config.yaml
model: "class-conditioned image flow-matching model"
dataset: "drawings of small networks of dots and links"
train_examples: 48750
image_size: 64
horizontal_flip: true
conditioning: "class"
arch: "unet"
objective: "flow_matching"
cond_dim: 256
targets: ["dots"]
num_classes: 5
cond_dropout: 0.2
logit_normal_time: true
norm: "groupnorm"
hidden_act: "silu"
weight_standardization: false
pixel_unshuffle: 2
widths: [64, 64, 128]
blocks_per_level: 3
scale_shift_norm: false
attention: true
upsampling: "pixel_shuffle"
init: "kaiming_normal"
residual_init: "none"
optimizer: "normuon"
muon_scale: "original"
learning_rate: 0.018
momentum: 0.9
nesterov: true
orthogonalizer: "newton_schulz_5"
adamw_lr_other_params: 0.0028
l1_shrink: 0.03
ema_decay: 0.99
max_steps: 23100
batch_size: 128
epochs: 60.7
lr_schedule: "wsd_sqrt"
decay_fraction: 0.2
final_lr_fraction: 0
warmup_steps: 4620
weight_decay: 0.003
adamw_weight_decay_other_params: 0
Rows from block 13, named by matrix and row number. Rows with one number belong to one attention dimension. Each number is 50 + 10 x the weight over its row's rms, rounded and kept within 0 to 99. All counts start at 0. After the name is the row's rms in percent of the matrix's.
# v: attention value (model.decb.0.3.attn.v.weight, 64x64), inputs 0-63
# proj: attention output (model.decb.0.3.attn.proj.weight, 64x64, transposed), outputs 0-63
v.33 020:50 49 50 50 51 50 50 49 51 50 48 51 26 48 50 50 50 50 50 50 50 50 50 50 49 50 49 50 54 50 50 50 51 50 54 51 00 50 53 49 50 50 50 50 50 53 50 19 50 50 52 50 50 50 52 50 49 50 47 50 50 51 50 50
proj.33 212:50 50 50 50 51 50 50 50 50 50 47 50 49 45 50 55 50 50 50 50 50 50 50 50 50 49 50 49 50 50 50 50 50 50 50 51 50 68 50 46 99 50 50 51 50 50 50 34 49 50 50 50 48 50 50 50 50 50 49 50 50 50 50 50
v.34 116:50 50 50 50 49 50 50 50 50 50 50 50 50 50 50 50 50 50 39 50 50 50 50 50 50 50 50 49 50 50 48 50 46 50 49 50 50 50 50 50 38 50 42 50 50 49 50 50 50 50 50 50 41 50 50 51 50 50 48 50 50 50 50 00
proj.34 050:50 50 51 49 50 50 50 50 57 50 52 50 50 50 50 50 53 49 83 52 54 50 50 20 50 50 47 50 94 50 67 50 50 56 49 50 50 50 18 42 50 50 50 50 50 57 62 50 50 56 50 50 50 45 50 51 50 50 50 50 51 52 37 72
v.35 142:50 51 50 50 50 50 50 50 50 50 50 50 50 58 50 84 41 50 50 66 50 50 50 50 50 50 50 49 35 50 49 50 45 64 50 50 50 50 50 50 50 50 50 46 49 49 99 50 50 50 50 50 50 50 50 50 50 50 50 50 50 43 50 50
proj.35 132:52 48 50 50 50 50 50 51 47 50 48 50 50 51 50 29 52 50 49 14 50 50 50 50 50 50 99 50 50 51 50 50 48 48 50 50 50 50 48 49 50 50 41 48 53 58 50 50 50 50 50 49 50 47 50 50 50 50 50 50 50 41 49 50
v.36 138:52 48 50 50 50 50 50 50 50 50 50 51 50 50 52 51 51 46 50 41 50 50 50 37 53 50 50 50 50 50 50 50 53 00 43 50 50 50 50 50 50 50 22 50 15 51 59 50 50 50 50 50 50 50 50 45 50 50 50 50 50 50 50 50
proj.36 160:50 50 50 49 61 50 50 50 50 50 50 50 50 50 50 99 50 50 50 50 50 47 50 50 50 50 81 50 50 50 50 50 52 41 48 49 50 50 50 52 51 50 52 50 84 32 50 50 50 50 50 50 50 51 50 50 50 50 57 50 50 50 50 50
v.37 091:47 50 50 50 51 48 50 53 50 50 52 50 50 47 52 56 58 50 50 50 50 62 49 50 49 50 51 50 50 50 50 50 34 62 50 50 50 50 55 40 50 50 50 50 43 50 48 50 50 50 60 50 48 50 53 50 52 44 50 50 50 99 50 50
proj.37 102:41 52 50 50 50 50 50 45 59 50 50 50 56 50 51 50 67 50 50 47 50 49 49 50 54 50 37 50 50 50 50 50 50 50 50 49 50 50 61 54 51 51 47 71 50 49 50 50 51 50 49 50 50 50 50 51 50 50 55 50 50 00 47 48
v.38 082:50 50 50 48 50 50 50 50 50 50 50 50 50 51 50 50 48 49 47 50 50 50 50 52 48 99 50 50 54 50 50 51 50 50 50 21 50 50 50 50 50 50 50 50 50 50 48 50 50 47 50 50 50 50 50 50 50 50 50 50 50 50 50 50
proj.38 029:49 50 50 50 51 50 50 50 50 50 49 50 33 71 50 52 53 52 50 45 53 32 47 73 50 00 50 50 50 46 55 50 50 39 55 50 50 50 52 48 50 50 50 46 48 54 50 51 51 66 49 49 53 49 48 50 43 50 65 50 50 50 49 50
v.39 085:49 44 50 50 48 50 50 50 26 50 30 50 50 57 00 50 50 50 50 50 54 48 50 35 31 51 50 50 50 50 50 50 50 50 19 50 50 50 50 50 50 50 50 78 50 50 50 50 50 49 50 50 34 50 50 50 50 45 57 50 50 50 50 50
proj.39 137:50 52 50 50 55 50 50 50 50 50 45 63 47 58 51 50 50 49 50 45 06 50 51 50 25 50 47 50 50 49 50 51 49 50 90 50 50 50 50 50 49 50 50 11 51 50 50 50 51 50 65 49 49 46 50 49 50 47 45 50 42 56 50 50
v.40 083:50 51 50 50 50 50 50 46 67 50 46 51 47 05 99 50 57 50 50 50 50 50 50 54 58 50 53 50 50 50 50 50 50 50 51 50 50 50 58 50 28 50 50 50 43 50 50 50 50 46 44 50 39 50 50 50 50 41 50 50 50 40 50 50
proj.40 106:50 49 50 50 44 50 50 50 50 50 50 02 53 98 50 53 45 50 50 50 67 50 50 51 84 50 50 50 44 50 50 49 50 50 48 50 50 50 50 50 50 50 50 44 46 54 50 51 52 50 44 50 50 52 50 50 47 60 50 50 49 49 51 50
v.42 046:50 50 89 50 50 50 00 50 50 50 50 48 45 50 50 50 50 50 50 50 50 50 50 50 49 50 50 50 50 50 50 50 51 50 50 50 50 52 50 50 50 50 50 50 50 50 50 50 50 50 50 50 50 50 33 50 50 50 50 26 50 50 50 50
proj.42 210:50 50 42 49 50 50 50 50 49 50 50 50 50 50 50 50 51 50 50 50 50 50 50 50 50 50 50 50 50 50 50 50 50 50 49 50 50 48 50 50 50 50 50 48 50 50 50 50 50 49 51 50 50 50 50 50 50 50 50 99 50 50 50 50
v.43 278:50 50 50 50 50 99 50 50 50 50 50 50 50 50 50 50 50 50 50 50 50 50 50 50 50 50 50 50 50 50 50 50 50 50 50 50 50 50 50 50 50 50 50 50 50 50 50 50 50 50 50 50 50 50 50 50 50 50 50 50 50 50 50 50
proj.43 074:50 50 50 50 50 00 50 50 50 39 50 50 50 50 50 50 50 50 50 50 50 50 50 50 50 50 50 50 49 50 50 50 50 50 51 50 50 50 50 50 50 50 50 50 50 50 50 50 50 50 50 50 50 50 50 50 50 50 50 50 46 50 50 50
v.47 084:49 49 50 50 50 50 50 56 59 50 50 50 50 50 49 50 50 51 50 50 25 50 99 40 50 50 50 50 52 50 50 50 50 18 50 50 50 50 50 50 50 50 50 46 41 46 50 50 49 51 50 50 50 50 50 65 41 50 50 50 50 50 50 50
proj.47 108:53 50 51 50 56 50 50 50 51 50 50 50 50 37 50 42 49 49 50 58 51 47 50 50 50 50 27 50 50 50 50 50 52 50 49 50 50 50 50 51 50 47 79 50 99 74 50 50 53 50 19 50 50 50 50 43 50 35 50 51 54 52 50 51
v.48 096:50 49 51 50 50 50 50 50 50 50 50 50 50 50 50 50 50 50 50 50 50 51 50 51 50 46 50 50 50 50 99 50 50 58 60 53 50 50 50 50 51 50 50 17 50 50 50 50 50 73 50 50 52 50 50 50 50 51 50 49 50 50 47 50
proj.48 031:50 47 50 52 50 49 50 50 51 50 50 51 44 75 54 50 50 55 46 50 50 49 50 43 50 50 50 50 44 50 00 50 50 50 35 42 50 50 52 64 50 42 50 50 50 53 58 51 50 27 13 49 50 50 50 49 50 51 56 50 50 50 58 50
v.49 083:50 16 50 50 49 50 53 49 50 50 59 48 50 50 49 50 36 50 50 22 50 50 50 29 50 50 50 50 50 50 46 50 47 50 47 50 50 49 50 53 50 50 50 99 56 36 49 50 50 50 50 50 22 50 51 51 50 52 50 48 50 50 50 50
proj.49 064:50 86 49 50 50 50 50 50 50 50 57 53 50 23 61 58 40 36 50 52 47 44 50 50 50 56 50 50 71 50 50 50 47 71 50 50 50 50 51 47 51 42 50 50 50 38 51 50 50 47 47 50 50 50 50 50 14 14 50 50 57 53 50 50
v.50 251:50 50 35 50 50 50 50 50 50 50 50 50 50 50 50 50 50 50 50 50 50 50 50 50 50 50 50 50 50 50 50 50 50 50 50 50 50 50 50 50 50 50 50 50 50 50 50 50 50 50 50 50 50 50 99 50 50 50 50 43 50 50 50 50
proj.50 063:50 50 86 50 50 50 52 50 50 50 50 50 50 50 50 50 50 50 50 50 50 50 50 50 50 50 50 50 50 50 50 50 50 50 50 50 50 50 50 52 50 50 50 52 50 50 50 50 50 50 50 50 50 50 00 50 50 50 50 50 50 50 50 50
v.51 061:33 50 50 55 36 50 50 38 50 50 50 51 54 58 58 50 40 53 50 52 48 46 50 50 53 49 51 50 56 50 49 31 50 50 36 50 50 45 99 49 50 50 40 50 50 43 20 50 50 50 50 50 42 50 49 45 40 50 42 54 50 50 50 50
proj.51 083:50 54 47 51 47 50 50 50 53 50 47 49 50 35 52 43 42 68 50 49 50 50 49 50 58 50 35 50 77 50 50 52 26 50 46 51 50 50 00 48 50 50 50 51 58 50 51 50 50 48 66 50 50 50 50 50 49 52 50 50 50 37 50 52
v.52 064:50 50 50 99 50 50 50 50 50 50 50 50 50 50 49 50 50 50 50 50 50 50 50 25 50 51 50 38 37 50 41 50 50 49 49 50 50 50 50 47 50 50 50 51 50 50 50 50 50 50 50 52 50 50 50 50 50 50 50 50 50 50 40 50
proj.52 022:53 50 53 00 50 50 50 50 52 50 50 51 54 49 50 50 50 48 50 48 50 50 50 47 43 52 50 50 40 50 49 70 50 50 50 50 50 50 42 50 65 50 50 61 61 51 50 50 50 50 47 50 50 51 50 49 50 96 50 50 50 50 59 69
v.53 108:50 47 50 50 49 50 50 52 50 50 50 50 53 50 50 35 50 00 50 50 51 10 50 50 48 50 60 50 50 50 51 49 50 50 50 55 50 50 55 49 50 50 56 50 50 41 46 50 52 50 50 50 50 50 50 50 50 50 50 50 50 51 50 50
proj.53 200:50 50 50 50 50 50 50 51 54 50 50 50 50 50 50 50 50 50 50 49 50 49 48 50 50 48 50 50 50 50 50 44 50 50 49 49 50 50 50 50 50 50 50 50 50 50 99 50 50 50 50 50 50 50 50 50 50 50 50 50 50 50 50 46
v.54 138:49 50 50 50 50 50 50 46 50 50 50 50 50 50 50 53 50 52 56 54 51 50 55 47 50 50 69 50 59 50 50 50 71 47 49 51 50 50 52 52 50 50 50 50 00 24 50 50 50 50 50 50 50 50 50 51 50 50 52 50 50 62 48 50
proj.54 129:49 50 50 51 50 50 50 50 53 50 50 50 50 53 50 45 50 50 50 33 50 53 55 50 50 49 37 50 50 50 49 49 33 49 50 52 50 50 43 50 50 50 50 50 99 51 57 50 51 50 37 50 50 50 50 50 50 52 50 50 50 41 50 48
v.55 094:50 50 50 50 50 50 50 50 50 50 50 50 50 50 50 43 50 50 50 50 50 50 55 50 50 50 50 50 49 50 50 50 50 50 50 50 50 50 50 50 50 50 50 50 50 50 50 50 00 50 47 50 52 50 50 50 50 50 50 50 50 49 50 50
proj.55 037:54 54 51 47 45 50 50 53 50 50 50 50 59 54 50 48 28 50 50 99 50 63 50 50 48 50 54 49 50 50 49 47 50 65 49 49 50 50 50 50 54 48 57 50 50 50 48 50 81 49 33 50 50 51 50 50 50 68 50 52 47 68 56 50
v.56 080:52 50 50 50 50 50 50 98 50 50 71 77 50 49 38 50 59 48 44 49 50 50 52 50 50 48 50 52 50 50 50 50 50 49 56 51 50 34 59 50 50 50 50 50 53 50 76 57 36 50 50 50 13 50 50 50 50 50 50 50 50 50 50 50
proj.56 097:50 53 49 50 50 50 50 43 44 50 55 32 64 40 50 41 48 47 50 48 31 46 50 54 52 48 86 50 62 50 48 51 50 54 50 49 50 50 56 50 49 50 50 61 47 54 51 50 50 51 51 50 50 49 50 50 50 00 50 49 48 49 51 50
v.58 160:50 50 51 50 50 50 50 50 50 50 50 50 50 50 50 50 50 50 50 50 50 50 50 50 50 50 50 50 50 50 50 50 50 50 50 50 48 50 50 50 50 50 50 50 50 50 50 00 50 50 50 50 50 50 50 50 50 49 50 50 50 50 50 50
proj.58 107:50 50 50 50 50 50 50 50 50 50 50 50 67 50 50 50 50 50 50 50 50 50 50 50 50 50 50 50 50 50 50 50 50 50 50 50 50 53 50 50 50 50 50 50 50 50 50 99 50 50 50 50 50 50 50 50 50 50 50 50 50 50 50 50
v.59 082:50 48 50 50 50 50 50 50 51 50 51 50 50 50 61 50 50 37 50 50 50 64 50 51 79 59 28 50 50 50 50 50 53 51 50 48 50 50 50 54 50 50 50 52 50 05 50 50 51 51 50 50 57 50 50 59 51 02 50 50 50 49 50 50
proj.59 075:50 50 50 51 37 50 50 52 57 50 53 01 50 42 35 50 46 56 50 50 41 52 50 50 50 50 50 50 49 55 55 50 50 50 51 50 50 50 51 47 50 49 50 68 50 75 50 50 53 50 50 50 50 50 50 50 45 95 50 50 66 50 50 50
v.62 166:50 50 50 50 49 50 50 99 52 50 50 50 51 50 50 50 52 51 50 54 50 51 50 50 50 50 50 50 51 50 49 50 50 50 43 50 50 50 50 50 49 50 50 50 50 43 50 50 50 50 51 50 50 50 50 50 50 51 51 51 50 50 50 50
proj.62 110:51 50 50 50 50 50 50 00 51 50 46 51 50 50 50 46 54 51 50 50 45 50 50 49 49 50 43 50 50 50 50 50 50 49 50 51 50 50 50 54 50 50 50 50 50 56 54 50 50 50 50 50 48 50 50 52 55 43 50 50 52 50 50 50